{
  "image_size": 32,
  "crop_scale_min": 1,
  "horizontal_flip": false,
  "kernel_size": 3,
  "beta1": 0.95,
  "eps": 1e-08,
  "merge_dims": false,
  "grad_clip": 1.0,
  "lr_schedule": "cosine",
  "final_lr_fraction": 0,
  "warmup_steps": 260
}
Rows from block 3 of a small rotation predictor, named by matrix and row number. Rows with one number belong to one channel. Each number is 128 + 24 x the weight over its row's rms, rounded and kept within 0 to 255. All counts start at 0.
After each channel's rows are labels from the 100 images, of 14848, where the channel reaches its highest value: "responds to" is what is common among them. Only what is clearly more common there than usual is listed. The data: scattered letters and digits in many colours.
# convs1: grouped (8 groups) 3x3 conv (model.blocks.3.convs.1.weight, 112x14x3x3), inputs within the group 0-13, a 3x3 kernel for each
# convs2: expand pointwise conv (model.blocks.3.convs.2.weight, 224x112x1x1, transposed), outputs 0-111

convs1.37 [123 185 120 132 115  97 168 131 103 138 161 178 147 129 144 101 148  91 134 151  97 127  96 134 162 129 123 163 136 112 130 131 117 126 133 183 161 136 143 124 137 136  87 106 116 103 119 165 124 111 152  97  98 187 105 107 113 112 156 129  98 122 149 152 147 146 122 117 125 112 149 105  64 171 158  99 104 133 124 146 183 149 120 142 124 133 150 103 124 110  76 109 138 139 145 123 101 145  94  91 114 110 129 126 118 152 131 101 110  89 102 152 103 162 123 142 124 145 105  92 101 118 144 149 137 152]
convs2.37 [107 134 130 120 144 119 113 122 137 112 140 170 113 155 106 136 131  42  57 105 171 134 146  98 118 130 125 133 136 117 135 121  85 173 143 170 150 175 136 129  82 122 153 126 146 101 125  99  99 140 166 147  96 136 168 160 114 118 108 146 154 160 104 101 123 181 131 140 142 118  96 125 136 121  97 155 140 132  53  98 152 147 180 125 132 128 120 138 134 116 141 102 162 121 120 111 155 130 147 110 101 103 136 140 137 128 154 124 120 125 118 163]
responds to: the character V; the character Y

convs1.18 [136 125  91 120 106 136 139 126 138 113 212 115 125 145  82 159 116  89 126  92 148 121  70 137 160 149 134 119 126 151 128 122 147 119 117 114 129  95 146 108 127 132 160 112 121 109  98  77 144 124 136 174 148  89 173  82  90 149 112 130 135  88 133 149 132 131 117 130 109 136 133 135 160 114 135  97 144 178  94  81 143 121 127 172 141 103 162 137  90 108 114 148 131 111 140 140 106 106 131 162 121  69 102 127 109 130 113 132 140 148 126 146 143 116 151 142  93 152 122 131 102 127 120  89 150 118]
convs2.18 [133 144 129 115 127 131 124 127 132 129  91  79 104 131 117 166 151 116 115 117 135 152  95 154 130 125 136 132 167 133 124 143 111 103 128 106 111 123  85 109 127  84 143 124 132 108 168 141 102 176 133 123 118 128 183 111 130 124 132 150 155  78  86  88 132 157 136 152 140 164 149 133 147 141 180 102  92 124 149 129 110  93 159 123 146 107 135 127  84  82 118 117 137 109 177 119  90 147 170 116 142 149 149  89 125 137 159 112  98  68 101 110]
responds to: the character 9; the character Q

convs1.6 [122 163 128 115 171  90 157 120 100 137 133 171  92 134 151  95 156 122 111 124 119 150 144 117 128 112 122 146 137 102 139 137 116 186 146  80  59 155 111 107 112 102 117 159  85 130 181 124 134 169  71 144 116  99 115 134 117 126 162 123 107 125 122 117 128 103 131 139  87 197  74 103 132 161 104 139 127 123 132 144  97 147 140  57 116 165  78 159 114 113 106 128 124 144 129 123 140 133 137 136 135 132 134 108 130 169 146 110 134 130 114 120 122 116 122 118 123 136 123 123 120 130 125 110 148 130]
convs2.6 [130 137 124 144  92 109 106 160  98 170 119 109 127 116 126 166 131  93 118 125 137 168  76 104 133  92 143 130 148 123  96 134 131 122 128  98 140 116 145 122 115 138 140 138 129  99 148 104 149 127 107 137 126 177 112 143 141 120 154 134 138 128  70 125 119 124 153 175 124 157 110 155 124 173 142 107 119 112 133 136 102 130 110 131 135 113 161 137 133  68 118 151 117 144 137 101 108 136 153 115 169 111 109 158  93 161 136 121 106 136 124 129]
responds to: the character 8; largest: 8

convs1.74 [108 113 124  91 120 175 133 138 157  97 108 162 115  73 176 118 136 107 136 108 130 143 123 116 162 135  85 132 105 108 117  96 128 142 119 159 143 142 135 130 150 129 109 148 122  88 144 136 114 131 143 112 140 106 106 116 136 104  84 174 119 131 178 129  95 116 164 123 138 146 123 117 126 117 107 176  88 138  92 119 140 146 177 101 160 111  84 114  88  74 134 117 125  99 134 138 147 149 165 118 132 148 123 134 125 112 133 108 140 137 123 173  84 107 124 127 125 118 125 156 131 125 163  62 147 170]
convs2.74 [ 79 137 134 105 208 140  91 126 142 167 151 138 125 143 138 120 106 101 151 122 157 136  93 142 120 101 155  92 110 113 101 130 183 143 140 157 144 146 147 126 118 134 119 113 117 159 145 125 104 122 124 133 146 155 186 151 116 150 173 133 170 114 118 124 165 161 149  54 146 126  99 110 131 132 119 167 122 155 162 133 171 103 119  95 111 104 125 132 209 123 153 112 170  94 133 109 124 138  99  86 114 145 121 175 118  98 169 129 129 139 152  99]
responds to: the character V; largest: V

convs1.31 [150 130 104 142 125  98 116  88 125 123 153 191 125 163 119 135 133 112 135 132 127 131 144 109 130 112 137 132 128 145 156 130 116 153  96  98  93 145 137 128 159 138 127 135 126 100 161 124 114 149 131 158 161  82 138 103  89 121 118  80 146 125  78 116 136 134 133 132 121 112 113 124 148 114 101 147 127  94 168  88 124 158 122 136 143 115 147 102 166 132 126 162 102 149 102  65 113  41 126  91 119 160 114 115 157 139 141 137 157 119 100 132 153  84 114  89 101  88 165 118 155 126 127 144 140 119]
convs2.31 [145 121 104 160 151  98 122 120 172 129 136 102 158 153  85 178 147 117 119 131 149 113  85 121 125 126 143 153 121 107 133 142 133  96 118  98 123 142 185 130 126 140 139 128  67 128  72 121 137 126 131 118 102 132 139 178 101  90 158 122 117 126 135 116 139 151 133 121 146 149 115 150  84 142 151 108 113 125 125 139 125 108 103 175 102 148 137 103 146 116 141 178 113 162 119 117 148 176  87 110 153  94 112 104 150 140 158  78 145 110 123 121]
responds to: the character V; the character Y

convs1.60 [157 118 129 155 146 136  91 106 125 150 124 121 136 135 109  96 103 215 130 127  88 161 102 126 106 153 138 101 130 150 163 116 114 104 146 152  90  85  72 166 112 134 140 155 153 139 142 117 128 118 142  78 137 119 116 127 129 142 122 171 143 116 130 166 135  87 114 110 149  87 155 140 143 124 108 121 105 135 101 124 106 134 146 163 129 145  81 118 142 116 119 141 135 115 119 122 134 118 138  93  85 121 130 142 125 203 136 108 126 119 163 103 115 110 145 152 145 154 150 131 139 130 153  67 110 146]
convs2.60 [168 125 130 104 142 131 129 106 105 150 131  81  94 125 120  77 144 115 127 168 119 137 133 131 109 118 117 170 122 129 171 129 113 135 132 119 170 152 151  75 126 149 114 112 124 114 121 134 119 124 146 116 123  98 140 136 107 128  77 170 136 155 110 139  92 132 106  90  95 114 145 115 156 136 116 137 146  94 140 133 157 100 184 147 152 155 147 111 116 149 115 122 145 119 137 139 116 132 138 153 136 158 120 156 111 108 113 138 152 121 126 143]
responds to: the character 9; largest: 9

convs1.98 [139  88 106 110 117  92 172 119 105 162  93 133 114 120 136 131  99 109 106 120 129 143 127 120 138 132 171 172 124  71 111 149  85 140 130  87 109 130 144 107 137 110 143 121 146 101 146 136 117 123 112 116 165  97 109 152 126 135 102 138 141 122 157 114 115 137  95 154 135 129 171  72 135 165 123 135 127 134 139 120 113 115  91  93 133 141  65 176 135  74 143 115 123 135 148 126 153 118 130 127  70 108 125 119 140  97 103 112 108 120 138 136 119 143 123 108 135 164 111  76 188 123  91 163 139 117]
convs2.98 [104  91 172 119 114 160 151 129 147 169 129 142 143 143 140 135 150  96 148 147 159 143 127  97 148 101 101 128 137  63 134 116 126 119 155 136 143 145  98  86 143 117 101 116 162  92 131 139 140 178  88 149 150 136 128 119 102 135 149 163 135 102 149 150 142 170 138 128 142  90 121 143 120 198 111 126 111 132 122 101 103  82 151 152 128 154 137 149  95 108 185 111 111 119 133 135 119 135 137 111 103 173 136 142  99 102 148 131 101 152 122 151]
responds to: the character A

convs1.43 [106 137 134 146 138 119 120 104  95  87 128 138 129 126 122 102 113 153 146 124 114 158 124  76 130 128 118 167 158 131 135 143 114 149 147 107 149 128 129 115 105 106  91 120 103 106 162 140 138  94 137 122 116 119  90 131 145 179 150 122 109 132 130 128 153 168 185 129  87 157 123 113 108 102  74  78 120 145 134 152 163 121 128 127 155 149  86 119  81  51 132 125 120 118 136 156 109 124 152  81 145 146 102 117 170  88 149 182 120  97 106 111 145 127 141 116 151 110 133 121 137 126 122 147 110 161]
convs2.43 [109 108 135 120 124 140 142  91 110 130 140  91  73  97 103 146 166 130 108  89 132 127 134 172 144 163 149 149 143 131 107 108 133 112 138  88 120 144 161 135 105 131  83 143 141  92 106  72 130 149 164 153 144 138 137  99 120 110 108 141 106 124 130 146 103 122  85 117 164 108 100 153 171 119 123  92 130 132 122  99 111 132 127 102 145 101 153 119 132 102 127 123  97 104 168 101 117 107 132 112 100  93 162 104 137 115 114 115  98 123 138 113]
responds to: the character 8

convs1.41 [118  89 103 142 140 170 127 136 119 127 158 152 136 116 137 126  70  98 129 115 148 140 139 136 130 168 129 142 143 120 112 122 124  89 164 117 140 100 125 135 126  90 157 149 122 109 108 107 111 145 114 171 173 152 145 120  65 120 115 156 129 136 126 141 118 162 142 118  95 140 124 105 136 122 128 135 125  85  98 120 194 134 138 131 157 129 142 117 127 130  89  99  90 157 170 144  85 127 153 126 109 130 145 128 133 145 130 139  97  88  66 112 129 102 150 180 170 116  88 107  98 111 147 105 162 124]
convs2.41 [ 92 131  85 133 150 130 102  64 139 114  81 135 139 116 155 136 133 100 178 114 135 168 108 125 138 122 104 117 101 144 129 189  97 114 132 132 133 175 168 120  90 134 160 126 159 112  95 112 142 157 117 177 169  93 125 122 162 141 153 151 128 107 110 150 137  89 129 124  82  73 132 124 115 100 160 142 123 148 126 108 129 130 127 131 112  96 109 123 117 108 145 145 133 108 139 153 136 117 109 126  87 162 122 142 131 186 122  95  77 106 106 124]
responds to: the character 9; the character Q; the character W; the character V

convs1.72 [103 132 141  99 129 156 157  81 119 110 128 195 130 113 157  95  98 117 122 130 138 147 123 108 111 142 134 156 126 118 126 157 167 140 119  96 113 104 116 124 119 127 134 117 124 100 151 133 103 118 139 107 133  87 134 108 122  96 139 134 115 110 140 154 137  83 140 174 100 111 150 132  92 169 105 137 129 154 119 151 131 102 100 153 152  61 136 153 103  78 122 116  93 110 133 117 140 152 125 139 130 150 133 138 128 125 123 140 128 103 107 151  83 111 150 191  77 118  97  78 160 117 126 161 158  89]
convs2.72 [101 100 129 122 152  99 140 116 143 148 170 129 128 130 104 144 117  93 166 114 130 105 152 142 110 124 161 138 166 151 138 145  94  99 123 121 123 146 132 163 123 159 112 143 126 111 139 182 167  74 147 138 144 111  99 109 129  89 132 115 118 105 167  91 159 152 147 134 153 120 159 149 135 139  75 120 114 129 153  98 120 158 115 126 114 145 113 117 106 127 105 137 107 143 148 118 181 122 150 136 151 112 140 111 155 173 143 135 150 131 178 126]
responds to: the character J

convs1.16 [ 97 117 113 155 116 136 130 151 122 105 143 192 126 109 145 149 130  76  94  94  84 137 124 136 153 150 128 122 101 116 137 119 116 112 121 114 115 135 109 123 118 111 171 123 104 130 138  59 108 124 124 119 116 174 159 156 140 111 133 147 109 116  99 127 139 150 124 116  99 138 128 138 189 156 183 136 124 110 101 123 114 105 123 124 110 131 136 118 105 133 103 110 126 186 128 100  66 124 121 122 161 181 127 127 111 123 133 110 129 148 184 156 110 182 112 103 107 113 104 113 151 152 115 158 120 157]
convs2.16 [147 139 142 124 138 135 124 137 171  98 188 171 135 147 138 136 109 137  98 176 113 170  97 108 162 118 124  88  96 158 114 122 136  80 156 161 106 145 171 119 105 112 138 125 127 107 115 130 148 151 123 117  99 154 102 161  77  92  88 120 156 134  94 129  80 131 122 131 117 108 144 117 142  99 134 127 142 139  98  88 112 137 140 102 143 111 156 148 156 128 103 171 115 155  95 121 121 117 100 129 140 108 179 155 121 146 169 140 119 129 110 139]
responds to: the character Q; largest: Q

convs1.25 [141 157 121 124 137 144  89 124 104 119 107 139 116 130 138 128 127  93 109 128 107 121 141 194 129  65 134 120 138 108 138 138 103 146 136 123 159 155 150 133 105 148 100 113 143 140 129 125 105 128 169 119 106 143 151 150 119 177 156 126  85  91 110 102 111  96 109 153 139 152 131 157 155 146 125 120 108 139 127 122 110 110 107 133 154 122  85 111 115 107 181 137 145 128 130  88  48 141 105 124 117 113 119 134 109 151 154 152 185 144 161  89 120  89 105 115  95 115 148 115 169 110 132  75 141 139]
convs2.25 [128  98  92 149 130 173 133 103 109 169 117 185 119 131 123 105 116 131 178 127 134 131 116  71 119 138 117 179 143 144  97 141 176 104 133 153 145 119  88  97 102 116 120 146 104 154 120 145 111 147 138 119 117 120 104 139 161 117 104 143 122 146 149 123  82 222 123 112 109 114 125 115  80 130 155 148 112 164 111 128 126 119 115 122 155 130 136 191 142 132 126 117 131 119 139 111 130 178 112 145 114 161 130 147 143  95 145 140 169 143 145 147]
responds to: the character Q; largest: Q

convs1.84 [ 99 124  99 129 133 112 105  98  95 114  92  99 101  80 129  80 157 198 166 146 118 143 122 125 120  60 160 160 153 106 153  96 134 131 105 141 179 141 131 140 103 100 107 115 137 139 151 135 115 146 117 132 133 122  86 145 111 131 133 136 127 105 144 115 118 134 139 118 106 144 116 120 126 137 149 124 130 117 152 117 127 106  97 144  86 140 153 116 132 131 139 127 143  84 112 165 172 145 107  78 135 124 114 131 137 103 139 116  92  91 135  81 120 177 102 155 144 131 144 122 161 157 103  84 140  93]
convs2.84 [106 139 148 115 127 147  90 151 165 139 118 121  93 141 140 138 125 130 137 152 117 102 135 109 141 152  82 115 102 101 130 122 163 127 159 136  95 153 130 110 134 151 144 142 104 174  94 133 136 151 135 150 134 138 103 150  99 126 127 118 109 104 100 116 136 140 113 114 148 186 122 146 124 144  97 117 147 124 152  94 178 136 189 133 118 149 162 155 160 154 100 106 128 125 110 144 105 142 132 169 140 104 151 119 145 120 167  94 101 126 158 145]
responds to: the character A; orange; the character 8

convs1.32 [122 201 148 125 169 105 169 110 105  91 124 141 122 141 137 116 155 102 118 123 156 168 118 141 135 118 131 103 104 139 121 134 139 138 141  88 147  96 112 171  99 115 132 103 117 172 127 152 148 127 133 103 117  98  99 135 141  77 141 151 103  94 156 119 131 142 132 115 139 131 148 101 139 107 124 100 131 120 102 168 132 111 102 149 111 128 134 149 140 180 146 170  54 123 146  92 111 111  85 121 126  97 120 112 151 132 136 110 147 115 139 143 162  82 148  56 113 140 132 114 137 147 116 130 129 127]
convs2.32 [136 132 119 112 141 182 156 113 167  92  95 111 150 125 128 133 107 127 127 109 102  90 109 163 139 136 103 145 141 145 106 147 103  86 153 173 131 144 130 147 125 108 121 114 149  96 133 103 113 133 141 116 151 130 143  83 159 129 116 116 105 124 122 114 159 125 101 134 122  91 122  80 112  93 150 130 117  74 108 138 132 106 122 142 134 100 129  96 134 106 141 157 116 116 134 142 115 128 155 161  78 157 157 115 129 100 121  82  82 164 146 144]
responds to: the character Q

convs1.61 [122 134  84 167 135 157 100 126 156 130 164 150 119 135 129 127 140 106 104 142 149  95  93 152 186 109  76 114 140 120 124 149 130 146  96 177  76  99 122 133  83  81 176 146 123 139 139 110 126 147 162 115 110 145 140 109 116 148 162  80 132 178 146 115  72 100 158 102 102 154 170 168 117 112  91 115 119 151 156 106 121 135 160 154 119 131 119 123 126 135 126 117 141 121 136 107 116 115 145 136 132 131 124 160 137  77  97 132 138 103 101 153 133 137 128 138 155 106 152 116 100 122 122 156 132 116]
convs2.61 [104 109 109 177 134 124 121 106 136 155 134 162 128 196 130 165 148 162 147 127 115 146 178 102 143  95 173 127 121 110 125 120 160 157 145 127 138 125 107  99 136 117 145 124 140 115 122 115 109  81 143 152 108  74 146 172 133 142 136 137 104  89 130 145 123 106 125 105 112  96 159  65 139 135 163 118 120 153 117 143 133 157  89 121 154 103 139 143 121 148 142 130 142 115 120 115 135 140  92 105 102 188 104 132 126 106  98 150 103 110 123 111]
responds to: the character 9

convs1.80 [135 135 108  99 144 136 117 131 111 118 126 162 136 139 161 106 120 101 139 132 112 142 119 135 128 128 141 116 145 101 134 130 110  99 134 118 121  80 129 106 159 129 120 140 121 178 154  88 187 185  49 117 107  86 110  93 146 131 140 131 114 176  77 113 110 120 152 104 134 150 134 122 126 136 145 160 145 104 169 101 123 180 164 122  86 139 143  83 150  95 101 143 149 140 137 104 148 128 141 141 154 117 132 119 127 115 139 128 138 109 140 147  78 109 148 108 135  70 138 149 116 136 136 144  84 123]
convs2.80 [119 149 128 110 155 153 147 160 130 134 170  84 137  77 116  91 137 144 153 124 109 131 129 140  93 164  97 127 107 158 175 114 131 122 151  70 134 120 108 129 103 125 119 157  96 143 119  94 128 136 131 134 128 113 136  70 119  89 109 105 105 193 155 107 156  21  93 110 153 113 101 148 120 129 133 109 129 161 173 104 170  88 126 111 127 131 125 150 162 133 117 135 100 130 113 142 134 203 162 125 143 108 103 112 105 108  89 148 126 142  91 120]
responds to: the character A; the character X

convs1.36 [ 75 104 128  76 148 159  94 179 145 149 104 151 107 114 122 117 120 137 134 132 121 131 136 104 147 163 114  98 125 130 133 134 125 134  98 141 103 190 143 139 167  75 170 142  79 125  93 115 114 145 147 154 146 130 153 139 134 152 129 134 106 103  98 120 117 153 102 126 137 152 140 146  89 141 135 136 127 135 156 108 131 146 124 139 163 135 102 155 120 122  73  97 183 107 161 149 123 155 117 151 130 134 129 133 111 128 115 109  89  93 134  94 143 118 100 166 153 102  91 101 106 125 134 100 114 175]
convs2.36 [113 103 142 110 130 174 177  96  85 132 100  55 140 114 126 100 154  96 103 133 111 132 105 148 107 185 108 118 162 130 101 129 143 146 177 137 145 132 114 140 143 115 166 146 142 141 167 135 137 133  90 114 142 117 132 130 128 109 152 139 166 116 150  96 137  83  94  95 132 101 126 154 139 119 153 137 143 106 118 144 148  52 123 179 147 156 121 125 177 132 149 129 131 112 141 120 101  60  84 114 157 121 160 113 136 146 118  61 100 110 118 131]
responds to: the character 9; the character Q

convs1.11 [ 75 110  85 138 146 141 120 139 153 147 139 129 125 118 107 108 132 106 134 113 171 149 147 145 106  75 115 138 164 104 135 162 137 134 125 117  82 118  82 122 139 133 113 133 129 113 139 113 136 149 183 161  88 137 171 113 121 116 122 155 122 148 133  89 139  66 129  73 128 123 131 166 134  99  75 119 148 135 124 151 117  71  98  98 157 107 141 186 129 148 133 132 189 134 163 136 127 136 109 133 133 119 144 166 108 115 121 116 129 118 116 134 118 170 154 151 105 122 111 136 130 139 151 118 121 111]
convs2.11 [132 127 106 175 150 125 111 105 134 136 126 131 104 123 198 135 131 158 111 108  97 124 134 142 127  97  93 143 123 150 167 114 145 120  88 148 131 147 113 152  78 122  92 148 148 113 148 139 141 163 141 128 137 119 134  91 151 115 138 123 117 125 127 139 131 118 141  96 104 154 133 113 134 139 145 103 119 138 139 128 145 129 111 100 179  82 121  90  90 163 100 122 104 123 130 111 132 121 121  87 122 145 133 146 141 140 137 124 143 103 184 114]
responds to: orange

convs1.10 [129 112 149 124 151 145 119 134 153 122 150 133  96 135 154 119 115 161 131 151 130 136 104 131 135 139 115 132 153  59 122 137 118 129 116  54 114 112 131  96 146 166 102  86 141  86 151 200 108 171 138  90 144 116 124 145 155 116 154  83 120 137 148 132 106 131 103 162 115  94 154 140  75 139  99  91 118 113  87 142 153  93 105 163 123 122 114 133 148 146 124 148  66 125 130 119 150 124 139 132 114 140 117 146 141 116 105 161  84 121 151 132  91 158 134 116 118 136 111 128 140 114 137 127 101  94]
convs2.10 [172 138 144  91 126 119 130 146 115 110 113 165 161 156 129 118  92 133 138  96 100 129 123 159 135 138 113 168 147 113 155 129 110 136 106 150 133  93 157 102 151 108 151  87 106 117 112 158 144 142 110 150 116 137 141 142 106 144 133 150 115 143 135 163 135 142 171 115 169 139  98 164 112 153 132 110 107 116 153 173  55 106 101 143 122 154 133 132 114 117 143 165  95  99 123 146 119 114 142 143 186 127 151 136 138 114 126 184 155 143  81 114]
responds to: the character 9

convs1.45 [121 168 162 143 104 107 123 165 120 111 157  98 122 169 132  94 143 121 107 126 180 104 101 152 138  70 137 118 113 134 131 137 140 112 114 147 113 124  93  91 166 161 130  66 111 113 143 129 126 118 127 125 136 100 174 134 141  88 100 149  97  84 163 139 139 142  68 159 124 102 126 135 121 139  67 126 157 139 112 124 128 114 131  90 129 139 139 138 145 135 125 121 131 151 158 106  91 143 172 122 140 114  83 133 140 110  65 117 126 134 120 150 143 133 116 128 144 134 153  85 105 131 147 111 123 161]
convs2.45 [131 101  93 138 105 129 135 113  93 128 170 158 141 129  88 149  98 111 127 101 125  95 111  94  81 130 140 160 150 105  95 157 126 136 138 129 139 148 161 155  85 160 110 130 111 125 156 139 127 178 131 120 153 146 126 150 108 119 132 157 127 121 123 125 135 133 130 156 138 130 168 120 106 139 108 141  98  95 143 173 150 147 180 146 119 133 100  93 125 139  86 140 167 100 195 108 129 176 156 135  74 155 139 122 138 114 116 150 118 132 139 100]
responds to: orange; pink; white; the character 6

convs1.5 [146 102  94  98 115 134  92 147 109 119 109 127 111  97 135 117 142 124 110 138 176 128 175 121 162 141  87 110 125 126 106 137 165 117 148 126 125 119 113  70 155 137 113 153  98 104  91 132  82 150 160 118 155 145 124 111 134 120 142 140 150 144 154 111 108  79  95 121  91 122 113 121 103  74 141 109 129 152 109 146 131 143 129 120  74 122 111 115 146 144 105 182 163 188 122 108 130 105  88 142 112 147 147 125 115 122 126 117 118 111 143  99 170 138 141 175 133 124 158 145 115 166 120 155 104  93]
convs2.5 [ 93 136 145 125 141 167 112 159 158 135 113 140  94  90 158 146 137 168 103 110 133 201 134 167 129 129 125 173 129 108 117 110 130  67 174 152 106 126 117 111 143 136 126 147 144 158 111 118 161 118 121 164 134 135 132 110 157 130  97 109 101 127 120 141  99 105 124 143 164 176 119 115 145  88 143 134  78 151 167 117  91  84 133 138 171 107 136 139 141  91  94 100  95 132 117 137 118  93 137  95 148  77 148 159  86 134 160 146 127 124 150 130]
responds to: the character A; yellow; white; the character 8

convs1.75 [114 109 120 147 145 141 141 132 123 130 109 169 103 130  83 129 104  80 116 151 126 113 139 115 126 148 138 117 149 190  84  81 166 106  94  99 137 127  99 160 120 121 138 133 134 112 114 133 145 143 119 110 134 148 145 137 149 151 156 177 100  48  79 113 120 132 126 133 177  95 117 153 141 150 167 108 124 138 103  92 112 125  94  98 132 129  75 136 144 132 118 120 129 160 128 145 138 138 154 142 117 117 121 135 132 142 135 123 134 119  89 144 180 118  94 144 175 151 125 103 171 119 158 112 122 146]
convs2.75 [180 134 148 154  86 130 117 154 122 135 126 103 122  94 139 114 124 134 135 143  94 143 116 147 145 150 105 134 128 128 100 165  97  81 152 129 125 137 129  92 174 149 160 141  94 113 167 119 175 125 147 101  99 119 132 176 154 100  86 125 132 144 151 110 184 146 126  99 100 180 126 100 128 120 146  97 121 121 117 109 129 131 110 143 135 138  84 127 124 117 130 138 167 100 159 177 142  93 113 124 136 139  90 157 108  75 124 115 107 129 117 136]
responds to: the character J

convs1.82 [135 125 110 153 152 147  91 163 115 111 132 158 123  71 166 156  68 195 153 151 117 115 134 108 132 119 145 118 107 101  93 127 126 114 133 140 139 123  92 176 129 115 123 122 118 109 121 144 114 177 157 154 156  95 114 107 103 129 110 140 147 141 163 127 138 116 104 136 100 133 121 144 127 150 109 137 136 103 163  92 141  80 151 141 126 140 116 123 145 125 155 113 145 152 119 113 142  96 100 124 142 140 142 111 150 143 112 139 104 120 128  92 130 120  72  88 170 107  81 127  99  96 173  91 158 151]
convs2.82 [125 153 124 137 115 137  75 141  90  91 192  88 175 131 130 135 129 157 136 110 138 182 158 150 138  80 124 113 128  90 126 108 129 149  99 146 174 106 166 133 130 144 128 149 129 156 142 118 137 121 129 130  91 153 106 132 135 140 152 124 151 111 130 144 148 100 118 104 138 111 170 147 168 148 152 112 167 166 153 107 140 154  89 103  85 126 145 118 128  93 140 123 122 118 119 111 114 120 116 105 141  88 115 134 129 189 116  97 101 153 168 140]
responds to: the character 9; largest: 9

convs1.100 [119 175 140 124 127 158 146 128 126 144  74 102 136 140 115 148 121 118 118 131 149 135 113 144 137 135 157 149 100  76 120 143  87  96 126 154 141 165 183 100 104 168 107 113 133 131 115 126 118 125 128 136 132  95 145 133 129 124 127 122 134 126  73 113 106  86 136 123 195 103  88 173 147 164 179 100  88 157 152 106 161 105 123 102 128 119 134 109 170 160 133 116 115 112 127 136 130 115 107 168 108  82 147  92 127 112 134 140 110 125 130 129 132 108 141 114 135 126 156 136 174  84 103 144 137  89]
convs2.100 [165 131 120 129 139 135 100 105 144 113 157 150 131  88 143 122 141 114 116 140 122 129 191  94 118 155 169 142  72 150 136 127 124 135  97 111 146 111 164 159 128 104 101 119 135 143 129 147 126 154 151 135 120  90 134 102 138 138 111 116 149 120 110 134 116 134  90 156 101 144  66 107 162 138 165 113 160 164 165 107 143 104 127 127 123 129 122 168 132 136 166 117 148 129 100 116 132 147 139 107 107 131 136 119 128 115 100 120 166 135 157 212]
responds to: the character N; the character H

convs1.12 [ 88  94  81  75 124 162  97 165 170 114 126 104 140 125 160  91 138 162 105 120 110 127 146  99 140 116 114  91 119 126 121 138 166 104 174 126  92 143 154 137 150 111 119 117 140 106 149 133 107 146 129 135 149  84 138 133 134 119 140 141 122 135  98  97 105 146 101 129 159 175 143 121 100 105 132 105 122 144 144 134 102 115 140 102 158 126 128 142 133 130  84 118 110 100  92 136 146 134 141 137 129  89 123 126 135  75 170 206 128 157 153 134 157  90 152 118  90 107 158 132 142 144 100 140 112 127]
convs2.12 [139  75 125 138 141 137 124 116 169 104 120 124 120 151 141 151 117 117 117 134 120 136  94  88 159 108 135 153 171 176  88 116 144 132 169 121 108 142 175 153 115 109 112 170 131 137 102 167 124 119 148 146 105  90  99 159 160 136 168 101 149 144 136 129 154 148 109 137 176  96  95 176 131 134 125 110  83 141 101  90 157 128 168 120 159 145 134 109 115 113 126 126 166 127 144 134 133 155  87 120 144  98 159 113 142  94 101  98 124 136 122 127]
responds to: the character J; the character 5; largest: 5; the character D

convs1.40 [128 125 169 144 134 134 112  99  99 114 102  87 125 131 155 146 122 128 127  95 142 144 119 141  99 148 129 114  98 117 168 119  92 118  78  95 125 124  95 129 135  99 105 103 152 140 182 148 122 145  90 188 163 100 140 125 132 127 128  99 119  94 145 121 121 131 121 117 145 113 109 104 189 109 144 101 118  96 152 105 159 133 139 117 128 111 116 143 142 166 164 146  80 132 122 108  93  61  94 118 156 119 102 140 122 126  93 160 109 148 154 153 141 116 118 108 113 142 147 145 141 167  97 161 157 103]
convs2.40 [173  92 140 121 185 103 137 115 132 149 109 130 106 100 143 136 170 106  89 105  77 124 143 139 138 184  94 160 147  96  85 165 133  98 106 111 129 111 160 162 123 128 136 145 164 125 103 122 115 154 152 102 136 116 139 144 112 125  77 105 142 117 134 125 147 130 117 120 126  85 115 160  92 100 137 115 112 160 150 130 146 123 136 167 137 131 143 133 178 101 133 141  90 110 147 121 156 118 130  84  90 132 136 126 146 130 119 138  86 142 120 141]
responds to: the character V; largest: V; the character W

convs1.78 [102 142 110 197 103 122 151  99 114 115 120 102 118  97 162 127  86 138 102 117 139 123 154 127 120 143 139  95 134 143  71 157 105  99 151 133 143 171  79 156  84 134 126  94 138 116 110 122 114 192 118 141 127 129 119 182 103 142 168  69 105 122 124 118 142 123 114 141 119 138 124 156 110 144 149  95 172  88 149 129 107 122 108 124 139 168  89 118 129  99 143 132 135 139 113 154  97 124 135 131 135 114 137 137 120 133 137 132 120 115 120 133  84 146 134 137 111 141 135 103 160  87  86 157  84 132]
convs2.78 [156 156 108 119  91 173 105 114 155 103 153  89 103 154 141 109 148 119  48 122 155 112 115  63 107 136 171  93  88 104 120 164 137 133 104 150 103  81 127 134 120 129 116 147  96 142 109 106 129 120 112 106 100 115 109 187  98 154 130 117 131 113 157 102  88 156 118 152 123 136 151 154 151 132 151 140 110 126 135 103  93 125 142 118  95  95 134 116 122 120 127 141 154  91 159 144 124 136 109  60 132 153 139 128 119 141 124 162  97 143 121 149]
responds to: the character V; largest: V